From a checkpoint of a small multi-label image tagger.
Model: 4.04M parameters, arch vit, layers 10.
Training: 40000 steps, batches of 128.
Rows from block 4 of a small multi-label image tagger, named by matrix and row number. Rows with one number belong to one neuron. Each number is 500 + 40 x the weight over its row's rms, rounded and kept within 0 to 999. All counts start at 0. Numbers have three digits each.
After each neuron's rows are labels from the 100 images, of 14976, where the neuron reaches its highest value: "colour at peak" is the nearest of a few named colours to the mean colour under the peak. Only what is clearly more common there than usual is listed. The data: flat shapes of many kinds, plain or patterned, on busy backdrops. In brackets: how many of the 100, against the usual share in percent.
# fc1: MLP up (model.blocks.4.mlp.fc1.weight, 960x160), inputs 0-79
# fc2: MLP down (model.blocks.4.mlp.fc2.weight, 160x960, transposed), outputs 0-79

fc1.234:469481507437447481545525477516475480478451533464429476421523535458473466588484484489551536550444576544506437503476462520530471485446541442499483470437463482528510489488543500489523584532442444531487521575517472489480501549463442538514508482
fc2.234:536495450526516479470437506490501467528543584582556550515485527535468488471487543513481457514517460514448481541467526527489465502511431516586469471520529509467460496454448486499533468514526556490531554510427522521489520440515496453496492571
colour at peak: purple (44 vs 3.3)

fc1.615:479513478507482464456516435563430504552449487536500464506501498530517455477449508505483450465557474520547546498494450505428512446428489551476521448491465451516452502529541519440504492493504525505523472512454409497529429477564477510489475491
fc2.615:443524483487506566464530439524533476502497493509469455509472367524509496425530448468462541554519490454476522540504432530480583484541475502519524441512520555486554502476489487531469507532512462478529466582531553414521537472500457560481408521
colour at peak: white (48 vs 4.3); pink (38 vs 11.9)

fc1.575:513492467491562478465569465495489586515459471481429505496473491490487516523474493520498471477505521513568579453534483500474516422463482521417524468514539539506501536542565521453491513513458450505516458505435501501507406506511414526445513492
fc2.575:422491525553578505455455449454529517495500553538520485470483487542542569471542517527443515505507509539518539525548531553458520448511461513541531462555513505555500460548425525504510482526488539506538479502473501540481588499507558490411574443
colour at peak: pink (44 vs 11.9)

fc1.346:581480471497589465498472447487522499534483541561539518468436467490475502561439565491467480494442581505471525495538559477508474497490525571517509540513505524426555582475519567479478473471511493536448553500458452548476501535441509492475498567
fc2.346:494482540547546562508592460426495515455524422438474517494556465518488563524447492466518544531440516479469508511468456484517430483474555441469548568516447552531480474574529570460490510515515531476483456492444564404488519483498521574450457508
colour at peak: purple (30 vs 3.3)

fc1.381:523508412468479459520523467537507509507446592540532489429468488457484496530539500545579495473466534487478517538585499509451513514468541543483470428467561519469601551513516515465479486508535470528518554602542405512464507469493448514513448509
fc2.381:487524559598512482539483484441500537495537447485459570600563542481517521496454459464460460514493477542467454413478432478549440464477532437566476593535426514492484517583446550456495483526472530481488457449463579498529508486431523526505524527
colour at peak: green (33 vs 4.8)

fc1.506:506406563519483529466620400516433510564460500485459515501495479536513491485515518530419457465465507507480514476493530480541442377493450511513535571502479509485461489541476533470510509430488485506553570560483507523485506555489461511454521585
fc2.506:455554501476477460547504543541462534497555458511551449528517533514522502457512491492595517508531475453531528462512590464514522506433517496444531486493544496485504464491569442490437526516570457513496512447497503400438501479520630483531515487
colour at peak: blue (46 vs 1.4)

fc1.430:526541513508562496487497424481527549524398511450450532460493513506493526509536501552527450554509490502522514482553522567434587489504555441484417489541577515530557570501461436479470469457527484491532587560505454510529440545469478533432518589
fc2.430:490516496442500452496499434499518459490528524521569557488527538489500520518504486494508523508491512466418493514510491472512476537461508538481508497482523511424489510493509536457524449521514535495442444542534515511481553484440455538523460424
colour at peak: blue (28 vs 1.4)

fc1.451:459510452474489484507542462495460503493462467534499537449523538472489505580529565506544534469534478502486479473477521506383499451455554444496492560543466475509501573506532432450485472427535505554558591570513470467523485546534435523492452479
fc2.451:466567483495490516443512452454458507476501495454569478487602511535574556402507484476551499515507453501556542523460485576574589479558509544511495464500559519556481466545510464504565486550503519527470504461509558424470493504495553560536489467
colour at peak: blue (34 vs 1.4)

fc1.352:432499528477499446532496454512529504473509417528476483463483559500507482514467504509480488474500492524516502452451479466488526512442539428548561550575501475490474601499489494456547535466466527553554476527494541506506504649598462518467495527
fc2.352:363512497536507501474480532558451538540473526464536491445457516499520572486524548499541543420481454481540535525538496551540461540512486526446497463517514497445484465502473449503439494561471535529452463548607498452499562472534530540547458458
colour at peak: blue (26 vs 1.4)

fc1.706:510533585522532487513512472494448512533501492489435493471520519545457448509552468378481462567482479487479539514473450545487531483497446488529518506531506474465519471576566489439540506400423470491557524532436489478554461518512526547426475524
fc2.706:560557567543506503480449557481584496569525550479442436519488440446491518529508507489508473570461482484547414473479545555526566539469490434557486526521482513525558507514499535498555499526488455505477523524445488522540557491500485474496509495
colour at peak: grey (67 vs 36.2)

fc1.237:506501545567476477493483445470501549469487560442571527554532477497539501478443425420462515511520495458469517509525475526491518420463538458468525564467544574452586483522474461500490532501494519493531527509506478503556441505505449526476508537
fc2.237:503503485534476550530556451440500504423532504515478499505462476475542592554494521500559549484499516455481562497468519505512491522530502474513478459500501545516500485488560541529516496460508476509549524407498531491494485460457556498545443464
colour at peak: black (29 vs 8.2)

fc1.400:475527506539482462454569476533427529475421510573529498523488447545592503525525528389420506521536463468509554469538419456517523418451503463493469498536451466500433512552486515430522506507497525467581504501517468463603471467547476568509517544
fc2.400:485462546581507491546529487526480481515450461552568447486545528477558484467528522507488504491561448457476477510572545497479508520495536530554518496553534508479519481514479500484462458525505538488430455448563540557487485481517520544498535440
colour at peak: pink (29 vs 11.9)

fc1.279:542553477480520531505535465538523495517564515575474529490499488513495432546505521548496498554445497475483572418502583521512478502496515493537466532454556475431549601447543527465407484465528465464475479524508473498452520564458447472508400556
fc2.279:516514534466457493455575525465516525526486509472568475499424525442520514486458425539537567509471553474498462496529528417518444572563539451491471520482457554532540533578478500556521511499525444483517512523518502495507498504405460529533524532
colour at peak: pink (44 vs 11.9)

fc1.91:586533483555509497533491483537477527565473480528446466532502506529582456502469469482486510521522471463504534453490479462477515506482538423502503496493599536469481532504520476458511537437544511469513500477492464430573492490561492534473469553
fc2.91:530462595540450453451503476467468554531493404551499528550472552470632468471488491490508482519547430488447553500498533404533501554488509516540505511569518476468470499536498484513500520494488500504540495426452533485513425472497490535524504486
colour at peak: brown (59 vs 25.3)

fc1.767:526518501548499476478516476444507542494445561498493467520535488467580436527499547480435406477490455444480472486518527489530523371474509520468496531559477527420457535539488513474468537486481507421577521577428473476584425465579489522492481550
fc2.767:490517453472486447522526446466436534439530592461475513461419511480489539547520462530554561516506541536478554512498537515518542554565496532475448440448533500473506516488537534532474465477424492506526519498536563463519502480532477479470496460
colour at peak: black (29 vs 8.2)

fc1.493:510549493488496512450571472522515510481492508521492540530452468564512484525495496487491537608580472530502504486509438421490528449491501425476474525495581519476482485471538432463505537414486532500562535542486413519530450481539469582515441562
fc2.493:552517514519507521485520435525460509517486489526496465594403515512498546489476498525448527513541453453538528471510537526460486552602515494485484483519563484472582578477524461494482509500555505476478504464517547428572523497571478495443484447
colour at peak: purple (26 vs 3.3)

fc1.748:574544421461520480520502476506506498538429454533531532522504499476476486535507449496499490519527538497506506398528449438491455447446497437523499499478542475459506552494521545470504532507478442473539581503539502490516497500516506571512515591
fc2.748:518462513445499523507462480537595426501475546546524487526508510510480537509528493469473533438532520463496486516548547515508440567464369484537424420541520514490506408482546502446555511525449526502414478550589536536495536493477565534571523479
colour at peak: pink (42 vs 11.9)

fc1.161:506516508459471503461565538508434487475492565492481473525487449483537465487578464511553493480516482428532550511519509482560551510457490528495548424462635498418519502513534457478472550515530496488565487499479373442520464435531443547516492486
fc2.161:472546543547562552486465419503462506515546483483455477531516568533495531485514486475454515496464451559520509535505526526502455518558481552479515522430462520563500513445473474508455522579518516484529451534479541481489616525540502489493449514
colour at peak: black (47 vs 8.2)

fc1.388:505485496524491427486536497544517522501495506559478507438516522556538470562529543527450550511480433426527516416512542495519519479516559379470421516565539505441551609473512440442475501461492500437547577557517448465547475479542544492468454506
fc2.388:497465535538480502559525471480525494449468532491501509536410486470480457465463485555427517502504450580551447471510525540555513623548488531541477474538460438494581512453458445455454523523461528559421531495573525512562533545522501517491512460
colour at peak: brown (56 vs 25.3); black (31 vs 8.2)

fc1.158:526517449553568472466609417552506592494468470513508506466529536538530522544456480441508508481496456460468527395491475483479430474490546454407537512553521537474529502506559550457509570503509524496505484507511487503541472532559529515508407584
fc2.158:545457524538452543497541482455546482473494487529507515544382492523465561452434468488500501507550469455474523536524443515454445529496489418526536529500511508470577453469469507512539495528581441493533510460528565463508480516546468446491528466
colour at peak: pink (32 vs 11.9)

fc1.255:540513420448528491531524482557497507534450503608560511469430507467515433479476508446556454490494547448468506507510519486445552441507511546519494410465534494458554542516525490482474495537520475488482480599544527490500518453495444531528428515
fc2.255:499477608564558469513464538529488546595486465493519510550572500499547514539482525453482457529494460550449452527545481457510515449447435449514434503569395491540478512567492569455481426464458561484503488495489504498514500441445529500454518503
colour at peak: green (32 vs 4.8); purple (28 vs 3.3)

fc1.286:484540511465523402473519468560452566464515549520435528478516559513531489611461479479494450494510477489480472459517510547489474540510513408401417470467531496491503518624497538432489534504469532500464510591537505478611486583466442557507502489
fc2.286:526458531494458468627522488509517548414475479502486541490425542535510507451498557578508505521528471541502496481467512477429556496503530559537472514521450472537509566487508510444427437463468503523538535524460530491475429523501447502567484515
colour at peak: black (54 vs 8.2)

fc1.213:502525503480502517523507447525515499498453431536447464462557476436511505612464578545516451418517505514563566503501487471458575447480535474441539509521475522558451546534501475495509499508531483483592551511471402533521428511509449498556451487
fc2.213:568517485550533463488520476544434467532534472519499532575584510537515454492454516478521473495461501492490447442452512416496435484426499519500506437494476459481457480495498657558507508520476535493480411507480540523532531460505493561503554456
colour at peak: green (26 vs 4.8)

fc1.728:506507511459477483451505503536506513517540469499498533523577509501523494494469484534526497435503400388493503430446520506476497511450495504538498536521525539511482499573604545410504484477451501504519514549418456497533381557469484548481543503
fc2.728:522425419445470469505505554469477538555471503454495562482532555500422561484523523480532505474529485503464537496489527519454461522530497513452530466509533506402559509497560491472498477420634502521517559439475519521508436497469511437527524492
colour at peak: black (48 vs 8.2)

fc1.227:431520553572461497548532515522481495546507446451510449527580410471531511470451481437576476541507531496502464456471502462505452412414500475507574465526457504530462498462503488506491555531528531480581472458510528388514469447553518523486507487
fc2.227:495482514416445464501504491511532500481473519498497497540404462498467548540447581479481521490471532528491511553528551489531545524473433504546505549475503537498567585555485479518468451495515403530489614538429467560445499451521418470507533532
colour at peak: brown (63 vs 25.3)

fc1.200:531519552478492395457491494501437590535440549470448531505477527499515414570482500522418459503511469521475489445603471480561488503459476456510463464504509454491529531495562517434524535535375482466489512537466424446592497475496538521508490591
fc2.200:486434534480561453543579455555480482535567468482528491463510521483496549501501475518566535468385470494459403473505526440509489560464441551505484431451462480541529476481527500473532493538437521560521537559500485478494554515494509521483480538
colour at peak: black (37 vs 8.2)

fc1.738:530498454443473390524530482504502563550493490526457514442487552486486435506584469511545463518418485469476481510560498495469510495488541541514451495460479473455528528535529494356544443474545472481566592506573431523501471574468506508534487543
fc2.738:528524539556540545450473463455542495509483490468537480556433518546507535521412522451435528511556518458510457468500493499540396486461518403526551523527462502490511525504502525630493548523433477510427469505453582468497524493534507502407542538
colour at peak: blue (35 vs 1.4)

fc1.14:543534489563530434499477463567480514553474457522480489528533476472529491551513534544436458475498527502469531500543515447495549455468433491476457441459486447524520622518543588467445500444458500512503487544546472533545504487465481442449475517
fc2.14:463476469557586480562498506523476497497547424487519503544499541490515472460456502520401475462510459490521535491457512496453519505575446588460529469540491463458482494518458438476496455511549590503466438532564548493523563459557546492482512412
colour at peak: pink (36 vs 11.9)

fc1.453:597517486477477495501473481495513583504477558543554517519446508425511478492511484547509555458463537450450550469546456525524556505501533525493454523488545488485565565435508543486572495488472533472558554449459492495503509540507473462505405537
fc2.453:541536467438457504483583539480511470501488526458518532467585498506441497521503542463471513451497500490530479503493618466553441496468514533504556499532480496527455444530521503528541544486470409453497504463536462524526478428530511445492554478
colour at peak: pink (30 vs 11.9)

fc1.729:540539539488500505470514462513484474467512496466497508507542525481503505567438474517471459501496508419508513482478452496526512474441508478470522488515548559452537495499504512517484562553421446413564482478434450547518412464501534569500500544
fc2.729:544485475529553486519480439474518515518550433495550484427547575520551433459437497476526486498395478503562440544484503439543468486468540535531500471543416444521523570502546562499471441533470497492422454548502513509462480536496481517567583542
colour at peak: grey (67 vs 36.2)

fc1.484:522569452501529439503484490533489487555478482528385421505562458439559446494504539477482524503529477506541492482523552554496480495499516462385520455555572499493473433559555465514434510536525472443444436530534437457540483479557518524497463504
fc2.484:519533467491511503544508510505521495512386568483554586507429552510517472501462518452561543446463576518457562547480587491479500540498542513513510546523445454529531490475487550532516461480419508565476460481514544545503471504515503465433550563
colour at peak: brown (86 vs 25.3)

fc1.636:532534470505518471415597476509440545561445487549500463491474536521542508491484498525516483464495443490529437499513508508441455451461549458508470487531553529457503532515574495427505498509523465453557498562449469520518430492545451524533516473
fc2.636:480453518507474465517553489468489513494482518543601566471490438558501465442537506484436554486537525439482524552537481543522499514533511478530498488562474458506522513513448453488468541479382535499442524540568538520520443472555476468538480501
colour at peak: purple (34 vs 3.3)

fc1.347:499520429442459487502560507489516515513503495546565529512542461478511428466457453451523540521504463434453493433456467473528494478495550417460591581528519491464529580568516490496578528457494479523520549494504507454528436515446511512500530566
fc2.347:485513507493485524481523539574510448476563561423465479492494501508454552529449479510522507473557594493475503453525455559487495557437468526467467469457495564510497465470458503464446470482468565515474559514498483498483505477537519519504474492
colour at peak: white (34 vs 4.3)

fc1.713:544495455454440425517529482496462529541516517513440470438456559503505407512568451460545476522407508521493466501492475466520489465469558527524468501449473445431536537507548503374536497468521451488566564460537395523510438554502471505530482566
fc2.713:481517524579515541434469494468551448501465468484553511560464476517492535502459462513439488548616523498499484467510498523496447538453480393545523494533469489500497528506488514626432554555463509514429450467487583503460527486491503510458519519
colour at peak: blue (65 vs 1.4)

fc1.452:495559466533477458454530469520448480498439489465506492579532501529546435522524478481442485459501450499492508479546501536436498448478477491454463544478570421474440546557477479479525514485485534489498464516524434521556506492587507498492573470
fc2.452:470540541519470531499493501546463446579516474514478513522517487509457552459507482485439481485595478454492518486485460525494520582586473551448527523489489531480502456489502424511464510551552535511457435454502545454501508486570453469538453423
colour at peak: pink (29 vs 11.9)

fc1.313:577494518551453502499493487475498557500486541525476475495511498416531489465470485498489497435461596481520542497502545489509540510472514519463469472590473515459538521542527501433525497480451598457522437520545480554505412529493451479555477523
fc2.313:429478467563531501465467461478442490535504454538509493435472603513482426443451516509509507496462498561474450591488429577436496458552510523546589500528467536533467505478530502507505448536501544498542491450471549511483503516518447410506464485
colour at peak: brown (56 vs 25.3)

fc1.440:547468566500540483500523446588458491537515452445532496512544486426547491504478472533533453491458487482442546509514460454486542451439481497549497462491565513485491540475506509466509509497486518520570519537457427425491438505483476613421521496
fc2.440:480418607481522468512425480476522482539457397496527484486499555528541465486494546476445455506520484473485440536458491445516495485439548463547582532624440507532485479506515491552509466465492469519492531462425528516502480541498555522477504535
colour at peak: green (51 vs 4.8)

fc1.610:511542525522531461456522465557416530484489535440392488459464527527526494557457538491477438492512473506532480503514455546522477531488507439483474542489492461517441545497417445443464540560485513498507518551540477414617507555545472587510457493
fc2.610:516483490517487517554527447511475477434579545500499527499453557536509463455452489529494530472565479516547492536446524467586517485544531562485496452503398438528495517483507539490464515445424587487492462493497603458475510519517510470460483445
colour at peak: brown (53 vs 25.3); black (40 vs 8.2)

fc1.390:555563515522559450434537455526467543497501549486449491490516557544581425529543494471469519576533480530507481425485490542535456473447554435421501530509584501477458513525585502465530588427460488481489494546429443450534491544565507563474490550
fc2.390:547512504460456528503493513524473471521492490571435470499433528539492504463484511563531601489596493471538568489479573474504457575509518545490518448531522478470524399431531470509510493552521516437518502420519536491503558465562524459513521442
colour at peak: black (43 vs 8.2)

fc1.138:586516462520462448484537514492497519568528501520511601488553548490483442520530455484521466639572490503481485422469471461469543429475538482475501489446540450565497470475527459402519543425480508544505505485455468477531366531482479515476489566
fc2.138:458501570467536514563477425496478508484519522456497433441481516497514507489524539558479538391442516499538478508573559470493504509514502509450594478481483423548559547527505484539457504543504499510420563527557516469510559573502494504409493585
colour at peak: black (45 vs 8.2)

fc1.288:490546518515468484512569478493494501545553497519488471467499543545495550511564523491500513489468503502502564392506518544482500537466491508490594516572588576411520543516518457383479521478529474500511471451488515471473466559525484478485510542
fc2.288:535469465515577382538503455583517445504466518456511517503513519530538419471497553564499464479509515565531473503540536425484505458520464488458388500498529476492526454470535479495496509552538485502523561534484471480552463472507517501502445585
colour at peak: pink (51 vs 11.9)

fc1.509:496475599545480470530506477523537495513466410549442502486538479532508487469527518451446465520495509428446504470502475448550427485496549412496469545530455504474503466482511496490505534451461502430547508463508494461512502552524546514489494500
fc2.509:535521536447500456442467554504549444581436561495518503446516520519496470493515532471425472531506580412545524519547538488482499462466484451485496543474536491485487461535498527535504519533514423449440505606478394503548444501459487538511519502
colour at peak: grey (69 vs 36.2)

fc1.247:556514532495527489532538441457473508506507530489540488505531554482510455564588488553529477524443475522541478410500496453454508459501567469542437474444510447468464525455570503441511555486520453526524520477456427437476517525538480543440537521
fc2.247:450521491514447512472526476545499495539524530457509506501487518488458511503490524521522451453494512509518442573481558505555463527494473518497481535472434513592521558557445544516485536504424567526475509561532514491449491486536534516532422458
colour at peak: green (39 vs 4.8)

fc1.166:468498535474562422489553480554521523458479484482523478467535470524557481547510500490477513523499494524502585438549497548452504497437478458477491496618497513547538472560520488441492520477475481511479494525436476423530472556500540539423511546
fc2.166:529502388488493430478555573529525500522510492489454521549505522506479483477498522431498501546506466508446469487548597415458491453567449516508448495530483468573450468455447587515503462421443500523521456578535503511542503450511499504575486536
colour at peak: pink (40 vs 11.9); white (31 vs 4.3)

fc1.752:562567510443604437485511473543507486554483537538452490478535537442537463576493496519490458509441485422516537444543481424513576513470565458456529539434513454485518564557498526457546548500467512547460489541468483445482509537464506580461444500
fc2.752:432564541501567494488486376551479543535471453566529538517500565508510479536471466474427468531501519527541446479460532513528462511488528544464498438525505439506498486513538509524500491518460506492466437486520465490512546488501444544464475576
colour at peak: brown (70 vs 25.3); black (25 vs 8.2)

fc1.406:546570512507503467457531492611501553567558464503496461495498494554522412552525508463476472539495484505505514411514533436526459516504462488491495440486531501498487507477556481437538591445458440484531501466478428378538463520514492540461467576
fc2.406:530521543497458510517534444544413456522441529579534482540446502563527507451499487529490552494539489494524567522462513478468505535537526540524457493480502452451499481473504450471461463453549522418517461429548555462554502534586491488479553457
colour at peak: pink (46 vs 11.9)